Rows from block 8 of the image encoder of a small encoder-decoder image transcriber, named by matrix and row number. Rows with one number belong to one channel. Each number is 50 + 15 x the weight over its row's rms, rounded and kept within 0 to 99. All counts start at 0. After the name is the row's rms in percent of the matrix's.
After each channel's rows are labels from the 100 images, of 14976, where the channel reaches its highest value: "lies over" is the class under the peak. Only what is clearly more common there than usual is listed. The data: short English words printed on busy colour backdrops.
# convs1: grouped (8 groups) 3x3 conv (encoder.blocks.8.convs.1.weight, 96x12x3x3), inputs within the group 0-11, a 3x3 kernel for each
# convs2: expand pointwise conv (encoder.blocks.8.convs.2.weight, 192x96x1x1, transposed), outputs 0-63

convs1.46 108:67 36 28 56 36 21 55 33 43 44 50 53 38 43 39 41 50 48 60 44 40 41 53 39 29 39 21 52 49 45 53 62 54 40 37 39 29 58 54 35 50 44 44 61 56 46 46 49 55 50 62 53 82 81 43 47 65 25 35 52 38 33 69 18 02 19 34 17 42 78 66 57 60 49 52 57 10 45 45 31 44 44 14 31 33 26 47 39 46 50 71 51 69 48 57 65 56 64 53 49 61 46 60 63 54 59 66 51
convs2.46 106:56 64 56 56 28 28 64 63 44 66 64 60 67 57 26 50 54 64 40 48 38 29 36 33 63 41 57 23 43 34 33 56 42 62 46 48 36 40 38 46 52 65 33 32 48 66 47 66 58 44 47 47 47 55 50 40 50 67 37 40 27 43 77 47
lies over: letter s

convs1.34 104:49 72 59 53 75 69 68 66 71 24 48 31 46 56 49 60 56 53 52 65 51 73 63 72 66 57 71 43 65 63 55 62 71 62 69 74 45 41 44 48 35 32 37 34 18 22 11 26 25 25 25 31 41 48 29 48 43 36 39 50 47 44 43 46 10 15 56 62 36 59 62 67 50 43 41 43 36 43 35 47 48 42 60 59 51 58 61 55 68 64 50 46 32 39 39 31 55 59 47 42 51 50 65 61 58 78 59 46
convs2.34 092:47 55 39 67 54 59 42 55 75 39 68 55 30 57 40 31 53 57 59 67 58 55 45 57 35 69 65 48 48 34 55 46 60 33 78 52 68 33 32 64 59 40 43 74 52 45 34 56 50 79 51 79 61 39 63 40 52 62 67 99 45 11 54 63
lies over: letter g

convs1.61 103:31 36 41 60 56 59 71 64 60 45 35 36 42 52 36 33 51 37 09 27 22 28 47 31 13 32 19 48 28 23 62 43 37 39 34 51 53 39 36 59 38 60 53 64 62 58 29 28 66 54 51 61 48 41 33 28 33 74 85 62 45 55 49 40 31 52 55 56 47 48 52 68 44 33 29 51 60 44 50 57 51 18 27 37 46 60 43 11 41 37 56 57 63 60 48 68 66 49 61 59 40 55 42 25 50 57 51 53
convs2.61 092:46 60 58 49 52 43 57 42 44 66 63 47 47 83 44 48 49 45 40 55 22 52 28 37 56 52 53 19 27 33 42 64 48 55 75 45 48 51 55 52 43 37 32 79 40 33 53 66 29 58 38 47 55 49 72 10 58 61 54 25 40 33 63 47
lies over: letter e

convs1.55 104:43 18 53 37 09 28 70 65 54 51 53 36 59 58 53 34 43 51 59 85 83 70 80 93 72 96 70 53 34 41 52 44 52 61 66 79 40 56 53 56 63 55 26 36 29 42 51 41 43 47 60 61 58 57 35 40 41 54 48 63 43 56 73 47 38 31 59 46 46 68 46 57 61 56 46 54 58 59 51 56 67 35 28 34 62 41 29 65 65 51 58 56 52 54 78 65 52 59 58 50 57 56 56 68 57 37 35 64
convs2.55 091:28 66 59 61 57 42 58 23 58 54 50 40 63 72 51 43 46 65 46 56 46 41 51 53 36 30 47 55 35 57 57 49 52 37 49 37 44 53 27 58 52 46 71 45 75 56 39 79 79 62 74 54 65 69 41 45 47 39 22 72 25 25 33 35
lies over: letter l

convs1.62 097:66 64 39 59 62 53 21 28 56 43 39 64 34 40 59 49 63 59 73 52 54 58 37 47 60 73 61 37 34 55 39 35 51 51 49 28 26 41 59 36 52 61 40 29 69 67 34 41 55 24 26 59 60 30 56 40 58 47 33 49 29 61 56 39 26 54 53 17 35 61 81 56 66 13 29 62 25 45 63 82 64 44 51 70 39 35 46 67 63 46 58 72 51 68 79 45 50 44 24 70 69 62 61 54 60 43 58 31
convs2.62 102:66 60 38 58 48 65 54 40 23 40 55 43 63 49 54 60 66 75 50 42 46 37 55 47 38 63 58 62 91 80 70 44 43 36 23 55 69 45 47 63 61 56 42 33 45 43 62 31 58 59 24 54 21 68 17 52 67 61 52 49 59 36 76 66
lies over: letter r

convs1.22 098:50 41 42 37 59 20 69 49 26 37 61 55 37 56 59 60 59 69 38 60 53 38 65 29 41 63 46 19 36 34 30 36 44 47 45 49 62 43 35 71 51 34 36 58 70 25 20 17 34 50 30 78 73 69 42 41 47 27 41 54 56 37 52 43 66 74 34 37 64 58 25 68 58 61 54 57 53 56 22 20 40 51 48 52 34 33 51 26 50 56 53 56 37 47 50 46 43 50 68 69 37 36 86 50 37 56 83 56
convs2.22 099:61 38 64 48 28 41 35 27 52 37 58 63 42 46 59 61 54 34 50 57 33 55 25 63 62 48 60 67 48 71 29 50 50 72 40 34 44 42 64 27 55 54 56 56 56 80 72 49 53 38 57 83 56 52 45 71 77 75 57 73 60 66 64 54
lies over: letter t

convs1.86 100:54 61 41 52 51 58 65 44 51 70 45 34 67 33 55 42 45 67 43 25 29 45 39 46 39 43 31 40 18 37 72 46 39 54 67 63 36 81 87 29 53 60 40 11 29 32 37 41 35 35 25 56 45 47 49 53 63 56 53 37 48 49 59 44 69 56 22 71 63 06 44 52 55 61 54 36 66 58 32 35 45 47 70 89 47 36 37 26 28 53 43 48 32 60 59 41 31 65 58 54 38 34 62 44 55 46 61 56
convs2.86 100:62 74 33 47 61 42 43 57 46 52 55 42 68 49 54 50 66 59 28 61 64 55 69 48 51 56 43 41 27 43 44 71 25 44 42 39 42 37 65 81 35 47 31 49 49 36 37 47 24 35 38 44 43 40 62 34 63 32 47 51 74 62 54 67
lies over: letter r

convs1.44 101:67 64 45 69 57 30 37 46 21 56 46 71 56 59 58 80 69 47 39 55 63 48 62 54 36 52 52 71 40 23 49 42 35 53 52 56 53 45 70 33 36 66 80 77 57 50 60 68 54 71 62 58 51 27 69 67 35 66 72 37 54 77 39 62 68 56 64 59 54 69 57 38 42 49 42 32 51 41 39 47 30 60 59 39 71 57 45 52 48 38 63 55 51 56 43 39 71 40 44 23 26 44 11 47 69 76 94 70
convs2.44 092:64 40 59 50 59 74 50 35 43 43 63 70 79 64 63 75 56 28 45 70 61 54 30 59 25 71 62 53 74 41 70 42 67 23 23 66 53 15 58 61 59 43 46 58 28 44 30 28 33 44 35 51 56 26 32 42 65 44 72 44 50 38 89 61
lies over: letter r

convs1.26 096:44 52 60 73 27 48 65 72 65 42 26 32 57 25 35 85 99 76 23 25 32 51 37 56 77 68 63 42 38 57 56 52 63 53 65 69 43 46 51 36 39 45 41 21 22 51 45 49 62 67 59 40 71 46 47 42 45 55 66 48 47 57 36 42 29 50 45 27 24 46 53 48 48 56 42 28 67 60 28 59 65 46 56 43 49 57 54 37 39 47 53 76 72 37 43 26 30 24 33 49 48 39 54 52 45 50 66 55
convs2.26 113:35 69 37 49 36 62 60 51 64 44 58 50 44 54 36 17 67 66 34 44 61 43 27 54 48 49 67 53 53 53 74 18 47 21 53 39 43 29 34 64 39 65 45 32 85 47 25 48 69 64 63 62 44 30 44 42 88 84 51 55 13 41 43 49
lies over: letter s

convs1.6 091:48 37 25 21 35 34 42 45 42 51 36 51 56 48 43 78 79 47 56 52 60 48 59 72 48 45 34 43 44 49 34 40 56 41 39 42 52 63 54 46 26 49 47 52 63 51 69 73 48 46 68 61 67 54 56 66 63 75 60 45 46 58 54 58 31 21 44 32 40 15 35 68 52 47 42 50 49 49 60 41 41 25 65 84 24 72 89 70 85 84 42 42 42 32 48 40 65 52 36 37 22 33 36 39 40 40 47 41
convs2.6 098:53 47 33 45 73 57 51 50 55 38 50 40 49 68 42 33 54 33 43 59 41 43 37 13 36 75 40 67 28 42 55 40 45 40 63 52 45 18 27 35 33 52 28 51 60 40 27 52 44 41 50 39 27 56 24 65 22 62 75 34 44 53 58 78
lies over: letter r

convs1.92 105:39 34 21 31 44 47 25 43 24 34 34 51 28 53 73 54 78 70 50 13 52 31 22 48 52 60 60 34 20 43 31 22 51 55 66 80 61 43 49 57 31 48 53 21 50 54 69 62 51 70 67 65 61 76 36 51 30 38 41 52 30 62 42 44 39 62 25 56 75 43 57 64 48 45 53 50 54 46 43 50 36 24 61 34 23 45 37 45 54 51 35 46 68 47 44 76 44 52 78 45 35 50 44 39 57 44 63 66
convs2.92 097:56 22 54 48 43 69 52 51 61 51 53 41 25 56 67 35 53 60 49 54 29 26 56 47 54 61 40 65 55 59 36 46 44 80 27 23 48 60 76 44 68 26 46 28 35 52 55 56 58 74 31 53 62 72 49 53 32 33 46 39 51 50 49 58
lies over: letter c

convs1.88 096:22 51 52 34 73 63 60 91 79 64 67 77 78 44 42 68 28 19 56 48 31 53 23 40 69 41 47 65 56 58 53 39 45 64 40 56 50 22 27 44 30 58 42 48 53 53 65 52 37 53 33 38 24 41 46 41 23 52 39 18 58 45 46 51 19 28 51 58 49 59 73 55 56 42 54 38 33 67 54 46 72 53 46 44 57 61 45 39 27 25 36 41 45 32 45 37 38 55 42 66 49 30 47 36 31 57 30 54
convs2.88 108:91 28 58 64 56 76 34 38 47 63 29 48 57 42 60 58 32 25 49 52 75 52 69 50 24 75 57 71 54 38 49 62 72 34 41 95 68 47 39 83 54 57 65 87 47 21 46 50 29 43 64 66 68 62 37 71 43 40 46 77 53 33 54 55
lies over: letter a

convs1.29 098:45 36 37 71 52 34 54 60 40 49 34 34 31 13 32 27 29 61 51 66 58 50 72 78 58 70 64 40 55 62 62 64 63 59 50 43 74 68 56 65 58 37 43 47 39 54 42 36 61 48 37 64 50 37 57 67 59 49 63 63 47 69 30 63 65 48 58 45 30 72 64 49 56 44 68 53 38 44 48 40 57 54 61 60 55 60 62 61 69 58 62 70 64 53 55 40 88 95 51 57 77 71 65 77 70 77 80 41
convs2.29 112:48 51 41 82 44 42 24 43 59 63 47 72 45 60 77 54 48 41 58 67 48 50 77 36 52 56 50 58 38 41 63 76 57 41 56 48 54 35 42 53 43 41 58 55 26 41 21 57 35 25 39 48 69 33 33 43 26 32 64 56 65 32 64 64
lies over: letter k

convs1.71 098:53 61 45 44 55 51 07 06 46 41 41 51 51 45 30 59 74 54 51 56 49 48 61 53 57 64 71 40 46 49 56 51 54 92 73 36 19 27 25 39 45 58 47 60 65 48 31 48 57 58 34 78 89 42 52 43 31 50 45 36 61 70 77 56 35 35 53 37 20 62 53 66 32 48 34 43 42 29 53 62 77 46 37 48 46 36 36 77 63 40 54 72 64 44 59 59 53 43 55 36 53 46 74 69 52 45 63 53
convs2.71 096:85 50 54 54 45 55 58 35 52 35 64 48 54 38 54 31 50 42 52 54 33 51 54 38 57 55 67 78 72 67 49 65 60 32 37 51 53 49 36 40 54 60 18 36 35 51 61 18 58 68 14 35 50 45 31 52 50 30 49 34 56 58 44 56
lies over: letter r

convs1.94 099:34 38 60 33 37 60 41 52 71 58 33 44 65 43 70 67 63 62 30 57 42 31 50 30 63 50 44 63 41 30 54 41 31 48 26 27 26 14 19 40 22 35 54 34 52 20 50 32 42 49 44 53 61 48 56 71 57 57 56 66 68 85 75 58 71 27 75 65 49 63 54 24 40 39 36 48 52 32 39 34 70 62 47 41 47 48 45 49 53 42 45 52 39 77 47 53 80 53 53 75 46 47 78 65 64 60 44 37
convs2.94 099:30 18 25 32 66 42 83 41 65 28 69 61 56 56 34 52 42 37 59 70 49 44 43 35 52 83 69 82 37 48 55 51 41 78 68 35 52 61 56 26 47 42 46 35 56 49 55 26 41 49 53 38 71 66 46 35 33 35 10 68 64 33 22 41
lies over: letter m

convs1.91 095:58 51 66 13 49 62 32 68 73 48 55 54 51 57 50 75 46 70 61 42 51 56 43 42 86 64 46 81 36 42 76 36 54 97 51 48 48 55 60 55 42 50 64 55 47 68 72 42 58 46 46 52 29 27 47 36 32 46 56 43 47 22 42 56 56 38 45 65 52 32 57 62 97 66 79 85 37 66 87 33 54 56 51 49 62 52 47 76 57 42 38 51 43 42 37 53 46 34 51 63 52 41 62 50 45 57 40 46
convs2.91 091:62 29 59 44 42 76 37 54 52 39 22 52 29 71 59 47 22 55 81 64 89 32 31 43 25 42 62 44 59 13 68 67 48 58 37 70 74 33 42 78 57 66 69 56 57 22 38 49 46 22 87 87 35 63 33 46 68 54 40 56 40 38 42 42
lies over: letter a

convs1.9 112:52 63 46 52 60 49 43 48 51 34 48 61 41 57 72 55 47 59 61 46 36 43 47 50 37 46 39 72 79 78 81 66 61 60 56 50 63 70 61 54 80 63 53 54 56 60 76 58 49 62 50 58 66 55 76 97 94 60 71 80 61 55 66 37 60 66 44 64 57 62 49 39 45 83 68 56 79 59 70 77 51 41 43 30 48 46 47 43 36 36 26 51 66 47 65 53 48 63 71 52 73 54 59 74 52 55 61 51
convs2.9 087:48 34 50 57 86 59 52 09 25 71 57 74 78 82 58 61 62 73 66 68 54 64 54 49 25 51 84 72 57 41 47 59 58 40 65 64 64 49 42 50 41 39 59 46 48 46 45 57 60 69 41 42 81 56 38 55 43 26 14 61 55 33 31 58
lies over: letter l

convs1.80 099:51 31 50 33 27 64 28 70 74 28 46 69 32 51 52 56 61 51 24 44 50 38 47 56 57 62 49 56 49 39 61 42 54 55 43 55 71 36 52 56 30 70 62 33 68 46 45 37 67 58 20 54 35 01 42 44 52 63 32 42 58 44 68 68 78 37 49 48 35 66 37 09 51 49 61 35 42 67 56 66 58 77 47 34 47 35 43 49 36 37 52 51 64 28 29 77 54 65 82 69 49 39 73 47 32 65 51 43
convs2.80 102:46 45 60 54 42 83 61 61 84 36 57 37 41 38 13 54 52 85 55 69 64 75 53 46 23 54 45 45 59 29 66 28 39 62 42 48 80 40 59 51 47 49 78 47 56 58 54 45 63 42 51 84 47 62 60 56 67 50 55 41 24 59 42 44
lies over: letter c

convs1.85 096:42 53 84 31 46 73 28 82 95 47 48 50 51 71 36 48 29 33 67 58 39 53 60 29 71 61 41 63 70 32 51 64 30 62 40 45 32 48 40 53 34 27 64 50 33 60 39 63 53 34 45 55 47 37 47 51 41 62 63 49 86 61 57 53 51 67 63 82 70 57 71 55 41 54 32 30 36 32 31 59 58 35 47 33 44 46 29 57 40 34 66 72 63 72 66 52 62 86 64 51 62 58 55 66 50 46 41 45
convs2.85 104:61 35 48 61 63 57 51 27 50 68 74 45 48 33 45 62 62 33 35 84 44 51 42 48 32 63 82 56 54 37 36 52 69 50 63 83 61 46 23 68 28 62 57 55 50 31 53 31 34 35 54 52 66 52 53 52 45 40 51 69 88 51 65 45
lies over: letter a

convs1.3 105:56 79 13 51 68 28 47 61 22 40 31 53 07 30 48 25 44 38 32 54 17 45 66 35 42 56 34 48 57 53 57 51 73 56 54 69 34 32 68 21 47 58 29 52 48 32 71 32 45 60 50 45 49 42 41 73 51 32 63 65 46 58 65 52 25 39 59 44 63 71 54 39 36 50 58 19 50 43 50 72 53 51 51 56 43 65 61 42 52 53 25 56 26 51 45 22 50 36 17 35 45 53 32 61 57 63 56 49
convs2.3 102:52 43 65 54 67 40 39 09 25 52 39 53 24 83 83 45 34 33 57 76 45 53 32 51 52 24 53 46 46 46 45 44 31 54 62 60 42 42 38 41 30 47 60 59 67 76 38 67 40 51 59 27 84 65 20 52 64 45 48 34 48 49 73 42
lies over: letter t

convs1.31 103:56 65 34 45 48 53 47 43 35 63 40 29 58 50 29 46 50 50 60 63 68 63 55 64 37 47 32 62 62 42 50 62 66 52 59 64 52 55 55 47 43 30 36 41 34 53 55 60 58 65 51 39 55 55 68 86 60 65 89 63 64 65 55 64 42 31 79 57 66 57 74 70 30 34 24 25 36 28 21 28 39 70 61 62 56 55 53 71 68 60 52 76 66 56 70 67 59 60 69 43 47 69 54 52 77 75 69 84
convs2.31 093:42 41 48 72 35 50 37 36 80 34 57 62 58 59 42 48 37 45 60 85 61 41 57 42 43 56 57 49 35 22 69 72 35 49 72 42 47 36 37 36 54 40 54 41 53 40 24 53 49 26 53 75 59 40 47 54 40 65 68 72 67 17 66 58
lies over: letter k

convs1.90 094:27 37 22 31 55 44 40 39 30 52 52 50 55 57 53 42 61 61 43 49 59 38 33 64 19 30 57 28 47 66 14 51 71 19 39 55 29 35 50 31 39 53 28 52 54 40 19 55 54 25 39 32 33 44 80 62 31 77 56 30 87 84 43 60 30 30 52 34 53 43 31 53 44 53 56 54 53 66 28 58 74 50 60 40 58 32 40 47 25 45 39 56 55 55 58 62 51 39 61 35 35 31 49 56 52 70 53 43
convs2.90 093:40 16 52 37 81 53 79 52 33 28 60 38 53 56 32 50 30 61 58 54 39 31 51 30 66 47 64 59 62 74 34 67 44 73 62 39 50 65 42 36 43 45 20 47 73 25 61 26 55 74 42 38 36 62 48 43 33 37 28 61 42 24 51 54
lies over: letter m

convs1.68 098:69 57 32 63 56 35 67 65 12 40 56 59 50 48 54 31 65 66 46 53 63 40 57 62 23 54 67 55 49 33 52 49 44 42 48 42 44 31 32 51 31 40 56 44 48 27 41 66 22 39 69 14 61 71 24 56 70 21 45 74 27 54 63 25 62 52 30 61 45 28 65 50 22 57 67 09 43 64 32 70 78 37 49 45 27 52 45 49 59 43 57 60 50 63 77 64 48 62 47 47 57 43 50 49 52 70 66 47
convs2.68 108:54 64 28 57 61 48 38 43 54 44 44 48 45 51 55 39 49 27 55 48 33 37 45 45 39 74 65 61 53 47 58 39 71 32 50 70 68 45 31 69 37 48 22 42 36 40 35 56 69 61 11 44 36 35 37 79 54 19 77 45 68 59 63 49
lies over: letter r

convs1.89 097:25 30 26 50 52 43 61 58 58 62 73 76 57 37 30 44 33 40 51 51 40 52 53 37 54 54 32 54 45 45 56 43 47 50 40 39 39 38 81 25 69 80 45 74 66 64 45 45 60 53 49 63 61 51 65 47 74 57 42 44 61 39 14 50 23 25 35 62 69 60 68 63 37 19 27 40 51 58 68 73 65 46 68 95 52 55 75 49 41 27 34 34 39 51 34 46 51 53 50 50 55 27 43 28 28 38 45 54
convs2.89 106:78 69 45 54 55 52 57 51 46 73 47 45 68 55 66 51 48 49 39 65 75 74 70 68 24 64 22 51 34 48 58 69 40 50 30 30 62 46 65 58 43 49 57 53 44 00 48 53 47 44 41 31 60 32 67 38 46 29 44 46 50 50 41 75
lies over: letter r

convs1.19 103:38 36 40 34 42 33 32 36 46 60 65 52 49 36 43 48 27 28 52 61 60 48 70 42 39 67 29 30 30 26 29 34 33 58 41 14 54 40 14 62 59 08 64 81 45 40 27 31 47 51 36 62 67 39 29 38 44 50 29 48 54 38 46 45 32 36 45 40 58 68 53 66 67 64 33 39 56 50 21 36 51 56 34 41 52 34 40 48 35 38 47 34 26 65 48 32 60 41 36 59 30 45 61 46 26 63 68 31
convs2.19 099:51 17 77 50 34 44 38 26 37 65 33 60 30 66 73 68 35 43 83 47 48 48 14 65 51 38 53 52 52 42 33 46 71 23 57 67 38 37 45 37 42 46 43 42 56 51 48 49 47 40 60 78 68 48 38 54 62 52 54 71 71 51 60 52
lies over: letter t

convs1.52 105:58 65 57 44 61 55 19 36 20 44 48 61 66 68 80 57 67 71 41 36 39 61 67 27 36 53 30 46 52 44 36 31 47 21 11 25 32 52 53 41 40 74 45 54 78 32 40 51 31 54 59 41 52 62 60 56 37 68 70 49 66 57 48 58 61 71 62 49 52 54 55 53 66 70 39 77 78 59 62 69 70 54 64 58 51 53 55 45 32 32 34 20 28 39 33 21 29 34 39 55 47 44 48 60 34 49 57 63
convs2.52 095:59 63 50 68 32 54 64 80 53 54 41 88 61 49 51 20 62 62 49 54 53 42 55 50 69 69 59 37 60 38 66 89 67 34 62 54 76 49 54 57 30 72 39 48 53 40 35 57 83 62 33 32 41 40 58 74 68 63 52 35 85 55 61 42
lies over: letter y